Weights of a small segmentation model: 4000 steps, 90422 training examples.
Rows from block 10 of the encoder of a small segmentation model, named by matrix and row number. Rows with one number belong to one neuron. Each number is 128 + 32 x the weight over its row's rms, rounded and kept within 0 to 255. All counts start at 0. After the name is the row's rms in percent of the matrix's.
Before each neuron's rows are labels from the 100 images, of 14976, where the neuron reaches its highest value: "strongest on" is what is common among them. Only what is clearly more common there than usual is listed. The data: larger renderings of crowded toy scenes.
# fc1: MLP up (encoder.blocks.10.mlp.fc1.weight, 256x128), inputs 0-127
# fc2: MLP down (encoder.blocks.10.mlp.fc2.weight, 128x256, transposed), outputs 0-127

strongest on: arch
fc1.91 108 [110 120 221 127  84 142 136 107 139 168 169 119 121 104  94 116  92 103 113 140 108 119 161 159  57 102 117 121 164 116 164 181  86 142 175 152 138 122 193  61 126 141 197 121 110 116 155 166 156 114 118 132 120 111 132 156 127 156 119 153 151 145 147 143 128  83 147  78 165  85 114  61 187 183 121 112  87  83 114 124 125 147 146 121 146 116 144  69 123 190 164 101 106 196 104 168 138 194 112 157 135 139 134  95 111  91 109  98  99 116 112 143 220  89 125  71 102 127 104 117 103 128 116 129 108 125 118  74]
fc2.91 100 [178 141  67 116  97 140 134 158 147 130  93  73 109 125 164 147 112 122 110  85 145 102 146 119 194 101 106 173 111 140 106 134 112 146  46 131 149 154  80  87  99 133 107 139 194 124  77 139 115 129 114  77 140 126 156 161 120 118 167 145 162 143 148 123 103 129 122 172 112  45  90 128 171 151 148 113 125 109 178  60 182 141  94 131 123 130  99  89 197 173 120 206  74  94 104 157 166 150 136 204 143 189 165 125 117 113 151 141 165 127 139 115 134 153  62  99  91 127 110 102 137 150 105 148  95 135 133 121]

strongest on: arch
fc1.218 108 [149 101 116 112 142 104 164 141  99 164 148 125 146 127 108 157 123 110 179 110 127  80  80 120 137 174 148 107 141 163 102 131 128 119 128  28 119 175 132  54 113 124 103 115  75 150 112 139 228 198 146 146 126 120 133 117 165 112  60  94 113 200 137 106 183 115 115 131 104 123 188 134 140 151 143 122 108  69 112 149 124 171  65 133 133 135 142 108  84 143 149 150 110 135 134 112 109 164  98 122 107 180 153 183 119 157  92 120 148 146 128 137 154  74  24 144 159 153 104 168 113 130 145  91 158 113 107 106]
fc2.218 103 [ 78 177  89 128  95 128 149 160  92 151 172  89 102 149 126 130 173 126 155 156 122 118 165 140 126 119 148 140  89 147 137 194 196  99 123 140  88 124 164 136 137 119 130  43  91 128  60 147 137 122 133  98  54 107 112 147 135 116 225  98 114 153 125  75  98 100 164 130 187 120 125 113  84  86 105 156 157 134 136 157 130 150 196 105 104  74 144 185 103 175 115 103 160 181 150 100 154  82 171  96  84 186 101 145 114 126 186 122 125  91 143 135 127 153 101 106 165  95 118 133 176 129 128 141 126 127 140 115]

strongest on: mushroom; its colour: white
fc1.217 104 [111 107 125 176 132  99 151 170 109 146 163  87 120 145  82 159 176 104 154 163  62  73 158  95 113 100 103  99  94 162 120 155  93  54 212 176 112  86 176 147 146 136 144  96 204 155 147 178 118 102  60 174 113 161 142 120  90 148 182  91 126 148 115  99  80 102  98 134 157 141 161 163 133 129  94 159 126 129 120 173 186 107 104  89 119 127 147 114 140 168 123 120 123 145 123  91 137  74  66 175 100 141 146 103 144 144 111 105 164 201 153 141 141 149 112 132  96 139 136  96 140 144 135  69 106 153 141 114]
fc2.217 101 [155 129 105 153  84 121 132 117 162 156 138 121 135  97  96 176 131 129  96 134 135 160  57 151 184 187 141 137 126 106 155 196 109 177 105 102 132 113  72 121 196 146 167 132  95  97  68 111 109 110 159 125 198 130  97 123 134  79 113 132 163  71 167 129 142 120 121 114 138  81 115  75 153  85 155  58 140  88 163 149 119 109  72 161 116 185 146 158  91 131 151 104  87 208 122 162 109 133 130 111 145 117 144 122 135  63 130 149  75  84 155 140 123 147 134  92  92 120 135 112 173 177 140 192 138 170 123 110]

strongest on: bottle; house
fc1.64 112 [110 170  98 100 157 166 109 121 122 104 139 151 147 121 147  93 141 142 186 129 160  99 109 124 162 156  84 135 130 127 159 113  47  68 117 141 206 114 145 122 106 123  64 167 161 165 125 168 107 107 110 106 137 127 110 137 145 164 149 121 141  70 102  68  89 127 141 114 167 143 138 182  95 148 128 158 139 167 237 192 109 146 143 128  92 148 165 115 154 118 148 119 134 109  67 126 103  53 127 127 134  88 153 103 181 129 205 129 156 120  82 156 101 132 138  83 109 114 110  90  96 115 162  83 124 118 146  74]
fc2.64 103 [ 71 108 128 126 101  92 164 138 140  68 112 104 160 120 125  91 137 126  67 143  79  98  78 125 186 197  94 174 158 144 155 101 109 127 163  82 140 152 120 176 168 156 104 158 117 162  96 129  89 146  90 136 154 171  92 117 113 140  82 124 187 141 122 100 140 154  64 123 129 125 140 155 139 114 163  83 122 155 133 148 149 114 181 100  56 130 179 150 184 132 108  98 104 138 128  67 115 113 120 195 137 105 223 133 162 156 134  62 133  57 131 137 120 154 126 122 139 162 107 147 138 184 140 103 131 103 134 116]

strongest on: light from behind the camera
fc1.2 075 [139 145 110 157 136  53 104 118 163 100 202 131 184 109 115 104  68  81  81 140 130  81 156 136 114 114  88  76 144 103 150  94 191 114 143  75 141 109 116 148 119 189 111  87 151 103 112 157 202 137 168 113 149 173 141 102 132 117 174 121 125 117 133 102 131 157 141  89 130 112 115 114  96 128 157 134 124 131 118  91 159 133  82 135 122  69 115  93  95 145 153  97 108  85 141 133 107  99 104 177 205  77 128  95 102 118 185 116 158 143 152 147  75 118 109 134 147 189 171 144  78 139 161 157 209  92 103 124]
fc2.2 087 [109 146 134 123 155 139 156  83 117  96  90 145 107 177  90 181 159 175 156 150 165 166  69  87 149 144 151 164  95 151  85 154 116  73  94  98 115 135 146 103 153  94 157 154 130 104 146 124  96 125  91 160 102  91 121 165  92 157 171 149 130 128 167 117 159  81  98 150 102 104 106 102 191  86 167 173  99 117 154 146  73 131 111 116  99 139 120 208 155 106 111 167 187 160 119  90 198 139 168 135  76 221 103 140 149 127 151 117  96  97 112  89 165 134 187 114 137 110 104 131 146 132  84 100 110 177 112 124]

strongest on: bottle; ice cream
fc1.22 075 [111 160 101 127 123 128 223 140 109 131 136 155 119 103 156 115 110 122 129 195 137 128 125 129  83 127 120  84 128 170 206 140  99 169 125 141 118 128 159 129 177 129 106  69 153 134 130 148 117 112 122 189 133 111 125 145 145 118 110 132 120 113  92 112 119 172 128 123 180 196  97 228 159 141  35 100 125 110 209 101 148 113 153 157  73 141 166 144 175 139  63 116  62  76 117  91 128  56 111 107 130  66 151 161 143 103 146 105 166  94 134 148 104 144 149 139 155 142 146 131 121 153 100 150 130 128 137 133]
fc2.22 072 [149  87 131 104 135 129 247  76 136 109 127 152 109 154 133  91 138  91 135 145  72 178 123 160 158  96 174 127 105 125  99 112  58  81 119 138 173 116 128 166 185 141 118 130 127 136 131 168  55 127 147 118 131 160  88 148 145 104 126 104 126 118 168 159 137 156 145 148 133 134 124 162 117 137 158 148  26 158 150 171  98  84  85 128 100  76 153 142 106 175 158  92 105 116 122 112 123 144  71 109  84  81 123 128 168 177 122 110 157 143 128 150  80 120 137  40 159 142 129  90 145 165  77 131 131 140  99 116]

strongest on: arch
fc1.59 086 [154 121 139  89 107 112 157  96  75  95 140 144 146 199 199 124 183 193 157  94 177 142 180 111  71 127 141   3 123 147 141 133 184 162 153  93 114 156 117  85 140 159 179 134  94 115 165 139 133 194 132 103 144 121  76  39 134 125 155 142 136 148 110 100 128 135 189 136 115  85  87 135 129 106 165  78 130 181 114 140 126 165 112 142 109 157 104 126  96 140 110 125 118 139 146 124 121 123 132 136 119 134 143 177 112 106  92 165 104  94 102  96 182  94 116 136 127 130 121 174 106  88 176 113 125 138  92 127]
fc2.59 082 [118 166 155  43  99 127 192  98 169 153 117 103  97 104 138 155 100 104 155 135 123 213 175 175 142 171 132 134 122 150 175 120  86 129 122 140 159 132 142 134 151 155  96 114 138 126 147 180 120 106 162 125 109 136  85 115  87 136 154  96 163 121 148 121 156 127 208 165  34 114 134  61 140 105  75 154 141 110 187  95 122 104 128 125  92  71 115 151 130 142 154 147 125 113 139 105 122  65 103 147 110 128  80 138 186  61 155  69 142 116 131 132 146 147 121 186 123 153 118 123 134 124 109  79 187 134  84  98]

strongest on: arch
fc1.227 098 [139  51  84 125 100 130 156 130 150 161 163 116  86 110 109 110 145  33 103 142 129 105 129 118 123 193 134 118 120 108 132 127 118 132 116 111 150  39  58 119 157 147 103 136 157 159 138 145 170 180 120  79 154 130 158 127 187 137  96  98 138 236 146 150 111 132 130 133 138  91 174 109 143 187 137 155  78 104 175 181  85 176 116  89 153 130 130  94  86 124 170 144  76 114 184 124  85 123 108 102 112 139 147 114  84 122 105  93  83 159 161 197 131 120 140  93 138 175 123 142 113 116 133 130 105 125 117 122]
fc2.227 085 [192 158 105 126 132 126 169 140 105 196 147  66 134 134  91 130 136 121 135  74 130 141 153 143 115 157 179 163 170 129 122 129 121 139 163 121 170  72  86 169  37 146  81  93 118  87  74 175 100 133 108 138 124 125 148 121 145 158 183  71  99 149  77 102 168 160 177 122 170 122 114  96 107 115 118 147 154  57 137  89 143 107 116 110 105 178 166 133 131  84 152 138  63  63  91 141 130  96 119 153 119 184 119 169 117 119 131 138 110 157  72 136 107 179  96 141 178 127  91  80 152 125 125 142 148  97 134 156]

strongest on: robot
fc1.240 108 [ 97 187 119 120 140  64 179 100  76 103  97 159 134  85 105 139 145 145  83 126 206 150 115 173 167  96 160 157  82 122  71 119 177 102 179 133 126 143 103 187 135 137 160 103 149 132 135  97 147 153 117 129 110  93 105 125 147  95  96 155 115 178  93 168 185  96 109  89  84 119 110 138 133  93 132 142  59 136 202  79 154 148 112 154 160 176  67 121 128 122  92 158 194 152 134 144  99 115 126  56 136 155 156 116 152 158 126 131 129 123 109 143 158 156 124 123 158  78 124  60 156 107 114 127 105 174 122  91]
fc2.240 092 [149 112  69  90 109 158 130 115 197 143 128 116 149 145 124 167 136 121 134 119 137 129 123 120 136 132 178  83 116  72  88 100 128  68 131 145  96 138 126 114 106 145 181  82 115 112 164  54 183  90 139 137  97 123 211 133 110  95 155 125  97 117  90 178 115 133 113  96 112 144 133 123  82 130 154 180 110 156  85 133  81 122 108 128 147 139 150 171 105 225 149  93 134 155 141 116  60 126 139 101 162 177 154 108 234 104 167 190 142 143 108 142  80 118 135 163 104 134 148  86 107  79 140 153 139 136  98 144]

strongest on: hammer
fc1.18 101 [ 73  26 150 122 190 152 156 124 129 145  75 167 140 174 137 144 187 111 137 125 120 174 149 125 108 117  97 154  96 148 151 191 101 103 130 137 116 151 151  83 109  96 101 125  69 114 139 117 177 140 152  91 147  94 146 123 132 181 123 151 207 128 147 143 159 134 189 131 118 119 158 139 104 124 156 192 122 102  82 102 182 151 107 112 127 158 106 111 148 100 120  74 136 152  59 201 126  85 100  93  71 175 121 128  83 125  54 155  98  84  98 153 125 138 118 115  84 145  97 159 119 131 125 139 126 139 124 151]
fc2.18 100 [ 52 122 145 133 131 146 107  95 210 111 102 153 148 101 228 126 159 133 140 124  77 125  96 122 106 163 150 152 137 140  78 157 130 162  89 122  89 107 151 145 137 158  72 141 183 107 127  95 127 113 124 148 120 117  80 137 148  84 135 113 117 151 131 170 162 185 123 132 255 131 178 120 150 108  96 142 136 137 125 173 127 105 151 137 133 141 104  80  80 169  88  70 124  91  99  76 171 147  57  96 162 149 111 138 104 132 139 142 109  63 100 103 114 135 122 155 156 110 149  81 127 148  98 146 109 131 150 120]

strongest on: light from behind the camera; pine
fc1.96 076 [126 115 190 153  76 207 118 118  76 174 157 113 104 154  89 127 119 106 131  83  99 103 147 159 119 173 106 153 114 142 121 102 151 103 120 146  68 130 145 118 151 145 131  63 123 129 140 116 121  70 151  92 169 133  92 103 149 115 120 156 181 125 167 119 132 120 147  66 128 127 196 141 129  90 146 112 182 136 141 179 160 151  97  97  82  88 155 179 133 156 132 116  84  64 101 122 155 137 150 182 155 126 126 165 135 135 149 154 228 170 114  91 109 168 130 135 108 132  97 100 169  56 121  91 170  75 110 136]
fc2.96 072 [142 157  83  67 183  81 131  82 165  61  94 155 149 108 159  93 115 175 127 160 160 154 110 121 137 100 157 110 130 103 124 137 151 110 115 106 165 148 107 115 139  99 145 172 152 101 155 152 111 141 101 151  93 110 156 172  82 140 236 113 126 162 111 145 146  61  79 167 125  98  84  88 133 112 159 163  92 105 157 110 119 122  99 170 112 152  74 111 128 105 141 119 203 159  91  94 112 120 165 117 102 182 127 132 119 119 131  96  91  87 137 136 152  53 142 132 181 119 144 131 123 182 134 106  90 211 135 125]

strongest on: table
fc1.158 123 [149 119 171 141 119 125 114 161 162  82  65 161 134 112 158 119 106 103 185  92 139 129 173 174 174 106 112 167 161  88  82 173 125 126 140 119 170 138 121 118 110 132 131 114 118 118 159 128 130 123 116 125 113  76 123 155  91  85 155  60 148 116 143 114 117 108 183 111 144 116 154  98 126 126 173 155  87 187  95 132 150  95 110  92  95 157 100 126  88 142 109  29 160 125 130 129 150  92 197 125 187 133 129 112 165  93  79 122  93 121  90  76 182 150  93 183 141 166  83 112 133  57 120 168 135 184 160 176]
fc2.158 117 [ 96 133  97 142 109 153 145 150 190 156 102 130 127 139 117 105 110 139 136 175 141 124 231 117  92 126 145 178 139 113  87 134 113 187 112 140 124  51 105 133  95 159 180 114 104  95 166 149 111 128  99 118 127 210 124 157  81 124 221 103 199 105 106 149 121 173 112 129 168 137 139 148 149 110 135  74 124 110 118 154 121  93  77 120 108  90 136 107 127 124 157  85 160 119  88 114 113 115 177 120 145 135 175 129 182  83 161  90 138 115  34  80 142 111 108 145 129 126 137 123 138  71  93 126 171 171 120 122]

strongest on: table; ladder; hammer
fc1.98 125 [ 95 138 140 105 205 125  56 159 135 151 161  98 134 119 125 193  76 127 146  98  97 153 126 154  84 180  84 124  98 120  89  98 115 100 119  81 162 154 113 112 106 150 166 164 199 188 130 153 152 128 165  99  97 107 140 133 171 161 119 126  89  88 120 132 144  99 107 114 146 114 154 123 103 156  97 138 103  83 127 124 104 164 133 104 121  77  85  82  92 155 104 191 198 190 148 177 100 170 131 192 110 120  91 175 114 170  98 116 115 136 134 170  90  77 187  93 144 125 149 129 169 142 119 142 146 144 168 109]
fc2.98 118 [129 115 187 184 138 129  89 158 102 128  99 123 147 131  92 186 122  77 138 122 158 167 124 124  81 131 171 112  22 163  73 100 143  79 139 145 141 126 131 163 147 132 181 128 122 157  99 121 120 163 102 117 158 170 138 105 115  79 125 100 111 115 199 126  98 161 166 160 115 139 131 118 110  96 127 114  91 106 113 184 144 142 116  80 139 121  94  84 163 133 106 109 164 182  60 138 131  86 111 160 139 126 180 143 195 138  97 136 116 180 231 131 132 124 117 139 126 178 121 138  94  70  81 109 112 111 102 104]

strongest on: bottle
fc1.34 109 [176 114  76 142 166 120 176 142 101 119 192 137 108  80 137 156 111 154 168  79 130 149 137 177 140  98 155 169 112 141  92 144 132  71 127 173 153 125 148 104 167 166 121 121 137 148 135 125 142 147  55 161 167 120 123 159 126 170 121  82 161 147 138 157  88 160 150 137 111 104  94 103  91 172 123 109 104 133 136 116  54 162 180 123  98 126 116 115 154  88 147 163 103  88  65 147  84  93 117 195 119  91  98 126 159 121 111 123  91 124  95 134  20 158 160 137 121 116  85 102 117 129 190 141 173 120  61 158]
fc2.34 109 [130 123 149 118 142 142 147 148  77 153 101 157  48 146 163 175  91  91 101  81  58 116 122 129 146 137 160 169 123 151  74 119 126  52 164 152 247  98 139 197 122 106 158 116 140 170  94 166 153 163 113 176 101 132  66 126 117 145  76 176  93 122 107 168 116 158 133 143 130  94  93 123 108  83 132 129 119 153 126 162 125 115 186 121 110 104  91 121 169 107 161  92 163  54 130 111 152 116 109 109  98 131 134  96 126 191 159 144 156 166  98 141 113 171 126 147 134 130 119 139 158 169 145 118  88  99 116 113]

strongest on: mushroom
fc1.169 098 [136 108 119 132 153 121 140 117 123 104 139 135 116 128 139 118 147 169  92 148 117 162 155  68 143 112  31 122 122 100  85 194  82  84 134 121 145 118  87  87 156 135 118  90 146 153 130 142 134  77  72 152  89 190 197 106 134 186  77 136  86 184 175 135 117 109 153 158 119 146 155 155 169 135 129  54 120 147 131 124 118  66 109 132  98 120 142 156 115 144 132 114  84 183 170  86 139 151 128 104 110 181 109  62 156 136 120 122 128 123 155 103 108 132 145 138 130 115 182  76  92 117 178  94 114 225 159 135]
fc2.169 095 [119 106 145 134 135  78 110 170 133  66  85  79 136 107 157 137 136  86 114 129 124 175 136 187 101  83 171  84 144 131 126 160 143  81 184  79  69 147 140 166 142 150 161 108  96 129 147 101 162 156  91 154 209  66 104  98  92  81 188 174 122 135 118 101  91 110  90 164 121  88  79  71 138  92 206 121 184 114 128 108 100  73 148 116 149 144 164 173 150  95 180 172 177 101 126 119 130 103 151 110 121  92 142 132 159 129 141 187 136 141 109 166 142 147 107 103  88 147 130 108 117 131 126 138 111 135 146  99]

strongest on: lamp
fc1.207 088 [122 140 115 143 114 162 135  58 165 159 141 130  92 123 131 163 109  95 187 139  60 145 103 119 208 188  86 163 167 117 128 102 116  66  72 201 168 111 141  54 150 176 103 142 144  90 147 126 131 107 152 127 136  70 159 111 185 138 147 132  96 156 122  97 154  99 116 148 108 169 102 111 115 140 103 120 115 136 162 156 204 114 139 125 161 154 158 143 153  88 152 218 140  96 125 133 160  63 143 139 118  78  97  90  91 141 141 106  96 130 131  66 108 131  84 124 129 132 137 108 110 129 113 139 146 149 143  66]
fc2.207 090 [ 86 187 151 133 155  96 131 105 130  88 148 152 148 161 119 154 184  63 103 153  75 190  95 127 153  98 107 123  68 164 183 142 154 186 142  80 135  96 163 185 140 121 139 115  82 139 123 110 107 142 151 203 120 127 186 119 107  99 118 129 182 136 108  64 134 142 135 104 120  88  83 128 177  56 101 109 146 142 104 105 110 132 223 145  76 118 124  98 101 112 119 117 123 163 156  89 135 129 149  95 152 137 102 120 143 113 136 128 114  79 115 163  62 147 179 153  91 189 141 118 138 119 137 119  89  92 109 130]

strongest on: count: six; trophy
fc1.77 109 [ 40 162 127  98 130 135 140 105 126 105 100  70 113 125 146 176 165 198 152  90 181 130  68 152 109  88 125 135 122 179 151  99 157 142 132 132 128 149 129  98 155 170 187 119 155 167  99 125 181  82 139 127 142 127  53 122 124 132 170 115 121 100  95 139 143 173  92 145 112 112 143 148 139 119 140 191 150 110 114 118 130 142 127  29 109 139  87 103 129 119 105 133 103 185 121 152 142 144 138 118  94 212 127 147  85 145 142 122 125  75 127  97 123  73 117  34 118 136 148  51 134 122 116 135 167 160 137 137]
fc2.77 097 [162 115  95  98 118 124 137 131 191  94 129 138  99 103 183 142 113 124  79 125 132 157 135 141 111 148 101  80  96 178  81  95 139 128 140  92 109  83 143 103 134 128 120 169  95  98  71 120  85 171 122 125 167 125 141 168 113 132 217 166 132 135 147  90 172 146 102 104 138 162  82 129 175 144 107 157 143 139 137 102  81 129 184  93 189 166 111  98  80  98  93 113 146 115 129 113 225 157 100 123 191 112 114  86 147 100 153 159 128 131 125 129 231 122 121  72 122 105 169  85 142 136 130 147  82  93 122 164]

strongest on: mushroom
fc1.86 108 [139  31 168 163 189 145 117 126 121 170 172 112  84 123  83 141 160 155 111 130 139 145 177 124 132 123 123 164 140 117 126 111 129 118  84  94 183  66 157 138 183 117 197  91  54 138 187 174 108 144 156 137 115 133  72  91 138  68 106 124 124 117 183  86 136  94  54 107 103 103 137 172  90 158 203 132 134 126 114 144 103 146 118 132  94 152 129 164 104 156 134 165 111 125 100 148 125 134 119 136 142 124 145 125 141 134 109 104  89 159 130 151  82  60 105 200 102 112 128 117 144 158 128 180 145 118 143  72]
fc2.86 123 [ 99 140 126 163 142  86 134 136 148 124 120 122  95 152 118 124 109 122 179 130 143 163  94  79 161 150  91 162 146  72  57 135 168 120  95 103  78  88  58 117 145 161 136 123 183 143  78 132 156 132 122 132 137 106 211 183 127 225 164 163 106  67  92  97 141 129 160  89 169 112 125 135 163 101 186 121  53 141 183 143  99 112 106 161 113 125  94  98 160 131  82 129 116 126  92  70 116 140 142 133  90 178  88  63 120 110 119 138 135 140 130 112 169 134 155 108 138 166 157 133 114 135 109 108 165 167 136 171]

strongest on: hammer
fc1.114 075 [131 150 135  68 100 130 133 106 112 158 100 185  56 112  94 121 110  75 138 168 130  71  83 128 120 157 160 105 152 107  75  88 145 151 141 123 118 152 142 137 107 116 147 116 127  76 156 121 129 155  50 114 130  88 109  94 131 127 152 132 116 142 113 108 114 200 131 137 180 126  99 128 142 124 143 164 138 103 214 163 117 143 156 135  80 150  94  85 125 139 136 130 146  93  76 158 172 134 142  44 111  95 131  91 127 122 207 154 172 112  74 140  78 114 103 108 177 102 155 118 223 145 130 162 122 166 124  91]
fc2.114 057 [142 111 129 101 100 195 117 158  73  67  86  77 136 105 142 103 161 126 126 145 155 124 134 136 160 136 154  45 136 123 166 110 119 139 109 156 114  88 149 148 128  96 128 104 100 134 156 113 114 140 162 153 130 176  83 142  83  93 104 113 101  99 106 183  96 103 106 106 116 131 142 129 129 157 165  90 132 121 137 151 177 103 103 144 113 218 154 123 147 164 162 128 121  92 150  96  59 155 121  69 133 139 124  87 190 153 137 150 147 135 100 185 145  80 110 108 153  97 141  43 165 139 239 168 145 131 144 159]

strongest on: arch
fc1.97 110 [ 74 133 131 156 132 128 143 115 157 139 106  92 113 105 163 122  95 111 145 157 214 198 129 137  66 127 121  96 170  91 156 145  48 135 153 148  88 161 171 117  77 155  99 108 175 172  87 167 160 151  90 131  28 126  90 112 174 146 121 156 105 138 157 176 157  99 163 136 132 126  34 144 168 141 176  46 141 122 121 181 113 141  94 129 130 172 116  89 168 124 125  93  82 158 134 116 132 113 146 175  66 126 149 121 119 102  98 107 143 136 126 125 159 149 143 106 110 131 106 113 110 123 112 127 128 167 135 112]
fc2.97 090 [104 152 130 140 150 107 135  89 115 142 116  39 107 103 120 156 138 132  78 151 137 186 120  89 123 123 148 167 105 127 133 146 147  96 159 141 122 126 117  79 107 121 149 108 120 140 174 144 138  96 140 119 161 158 104 134 145 149 173 154 157 125 133 150 133 135 140 120  76 124 131  65 181 124 150  70 140  59 145  72 186 118 139  83 210 116 104 197 121 201 110 121  90 107 153 102 109 179  74 118 159 136 183 113  57 120 125 107 157 103 123 144 137  95 146  98 169 132  38  80 165 167  94 123 127 128 181 148]

strongest on: table; ladder
fc1.176 052 [140 123 133 129 144 143  91  84 109 145 170 112 100 149 107 119  89 188 131 117 168 118  43 146 117  99 136  58 120 137  62  61 190  85 139 137 134 100 133 157  66 196 119 168 154 140  81 155 131 107 100 161 138 106 106 124 136 121 124 161 136  97 117 167 138 144 109 150 123 177 140 113 165 124 131 102 105 171 125 217  56 174 138 159 135 198 144  97 134 118  89 136 123 122 153 132 143 122 115 150  46  98 126 155 172  73 105 113 123 144 164 135 144 118 147 143 155  76 153 197 133 120 132 120 102 182 101 138]
fc2.176 050 [102 158 137 128 104 141  50  92 130 129 132 128  89 141  92 148 138 110 145 130 119 118 144  98 152 139 153 162 157 145 124 121 135 127 119 122 130 214 134  91  78 131 204 136  61 123 135 178 129 161 174  97  85 166 110 148 105  71 195 106 114  88 144 174 102 119 124 105 178 196 132 157  54 135 135 124 107 126 197 131 134 116 211 112 132 152 133 171 133  87 122 114 148 132 117  82  70 142 127 138  98 129 139 151 110 123  58 117 172 151 116 188  78 151 180 100 162 118 158 122 102  89 162 111 149 124 115  79]

strongest on: count: six; lamp
fc1.185 071 [142 147 141 104 103 166 168 120 134 137 178  85  78 131 141 129 157 122 159  59 132 207  77 113 124 114 125  77 167 139  75 151 113 131 131 163 104 149  58  83 115 119 163 160 138 133 150  82 165  83 210 165 188 154 148 131 127 124 151 170 166 135 115 145 143 141 146 132  75 142 146  88 107  95 163 147  83 140 115 127 156 123 131 142  91 102 178 100 161 105 103 153 150 112 148 143 168 114 119 145 117 126 145 167  70 135  99  90  98 121 196 124 198  94  77  83 129  99 165 116 166  67  64 103 122 124 112 117]
fc2.185 077 [ 98 138  70 145  81  91 105 188 128 129  79 134 166 169  75 118 117 139 133 163  12  94 159 134 107 104 125 149 144 121 153 153 135  99 165  88 102 148 166 176 160 110 106 137 141 116 126 134 104 163  48 129  58 118 138 148  99 103 193 130 127 120 123 125 108 145 122 110 148  86 145 132 118 134 132 128 147 101 120 100 146 172 148 129  98 145  60 132 129 143 119 110 131 158 144 140  98 124 142 100 127 167 140 188 206  98 143 132 111 170  58 149  98 188 159 120 152 138  85 131 105 190 169 187 127  81 153  90]

strongest on: count: six
fc1.182 101 [123 104 113 103 138  96 118 134 178 113 166 124 124  96  67 118 118  96 112  45 151 107 102 141 151 118 140 153 148 102 140 124  74 114 132 137 139 158  91 146 118 210  61 144 147 128 184 138  99 107 153 194  57  91  79 186 192 126 115 140 162 122 160 124 149 147  77  87 135 146 158 140  77 133 162  75 108 141 150 190 133 113 134  98 159 160 156  40 194 124 133 120 173 185 100 119 117  95  89 109 131 148 159  99 121  80 109 129  63 148 129 163  96 124 119 147 138 137 120 161 159 139  88 114 104 120 125 117]
fc2.182 100 [195 140 131  93  97 165 160 101 172 125 149  69  97 108 135  75 129 129 122 103 103 151 165 140  79 209  67 127 146 131 160  99 152 138 106  96 153 124 151 113 155  94  89 122 152  32 145 160 149 136 171 107  98 152 129  79 138 146 122 141 130 133 139  51 122 158 206 120  98  74 126 131 128 160 110 132 112 110  82 170 140 132  99  56 119 109 137 142 139 152 131 210 125 128 149 135 165 149 144 105 155 191 160  90 115  81 158 123 103 118 147 121 173  99 118 150  80 169 123  79 134  64 119  99 135 141 152 113]

strongest on: bottle
fc1.156 075 [111 150  93  87  99 183 219 144 114 103 135 159 133 128 127  96 121 179 108 121 148 150 121 126 169 126 141 161 189 121  94 115  65  91 132 153 106 117 101 135 158 173 149 153 118 138 161 187 140 111 124 130 144  95 168 141 115  83 123 143 212 188  97 154 132 124 135  98 102 130 104 151 126  87 105 140 223 151 112 118  81 136  93 114 151 176 126 224 149 139 150 137 138  86 136 121 146  78 124 156 109 120 160  91 113 139 144 107  80  97 112 189 146 113 138  79  94 158 123  66 116  77 136 175  99 130 164  98]
fc2.156 074 [ 96  19  69 159 230 149 162  90 106 138 183 114 119 161 136 145 139 141  90  97 145 151  85 123 108 114 138 142 117 121 122 123  99  87 162 144 140 167 111 131 161 102 166 145 160 170 124  88  72  88 146 166 150 182 130 109 148 116 137  91 103 108 106 173 116 142 129 153 161 177 102 102 165 139  77 203  68 150 128 135 121 132 110  97 168 137 118 133 123 107 151  98 115  66  83 104  71 149 140 144 161 133 139  78 110 118 131 103 186 145  99 130 119 126 145 155 163 186 184 135 131 121 102 162 153  87  98 121]

strongest on: table
fc1.65 100 [135 143 160 120 145 148 165 184 175 183  85 111 134  55 147 180 151 142 132 132 114 109  88 199 101 130 137 158 193  96  67 100 110 140 111 110 147 109  90 135 128  93  79  79 129 113  97 126 111 134  92 162 108 111 126  81  76 163 160 149 128 109 178 104 201 117 118  88 122 130 134  81 151 179 133  91  98 116 145 152 142 121 140 144 109 109 173 112  62 169 103  65 102 104 112  90 128  96 147  78 119 169 158 141 162 150 118 126 144 118 120  97 134 125  64 156 163 143 134 169 101  83  67 189 162 157 156 137]
fc2.65 086 [162 122 131 179 106 145 102 113 128 125  79 147  93 111 181  98 162 173 116 127 147 167  53 219 108 126 142 131 134 117  63 108 157 168 115  92  73 146  81 133 112 131 128 149 124 127 145 151 150 159  98 180 115 100 126  92 144 170 141 156 124 135 151 183 115 146 161 108  74 169 138 171  75  74 148  80 125 139 135 126 186 167  69 143  78 111 105 137 147 168  93  95 122  48 116 159 132  87 141 105 162 108 110 121 124  69 158 128 116 153  81 177 150 147 139 151 131 188 108 126 109 134  69  78 156 140 150 137]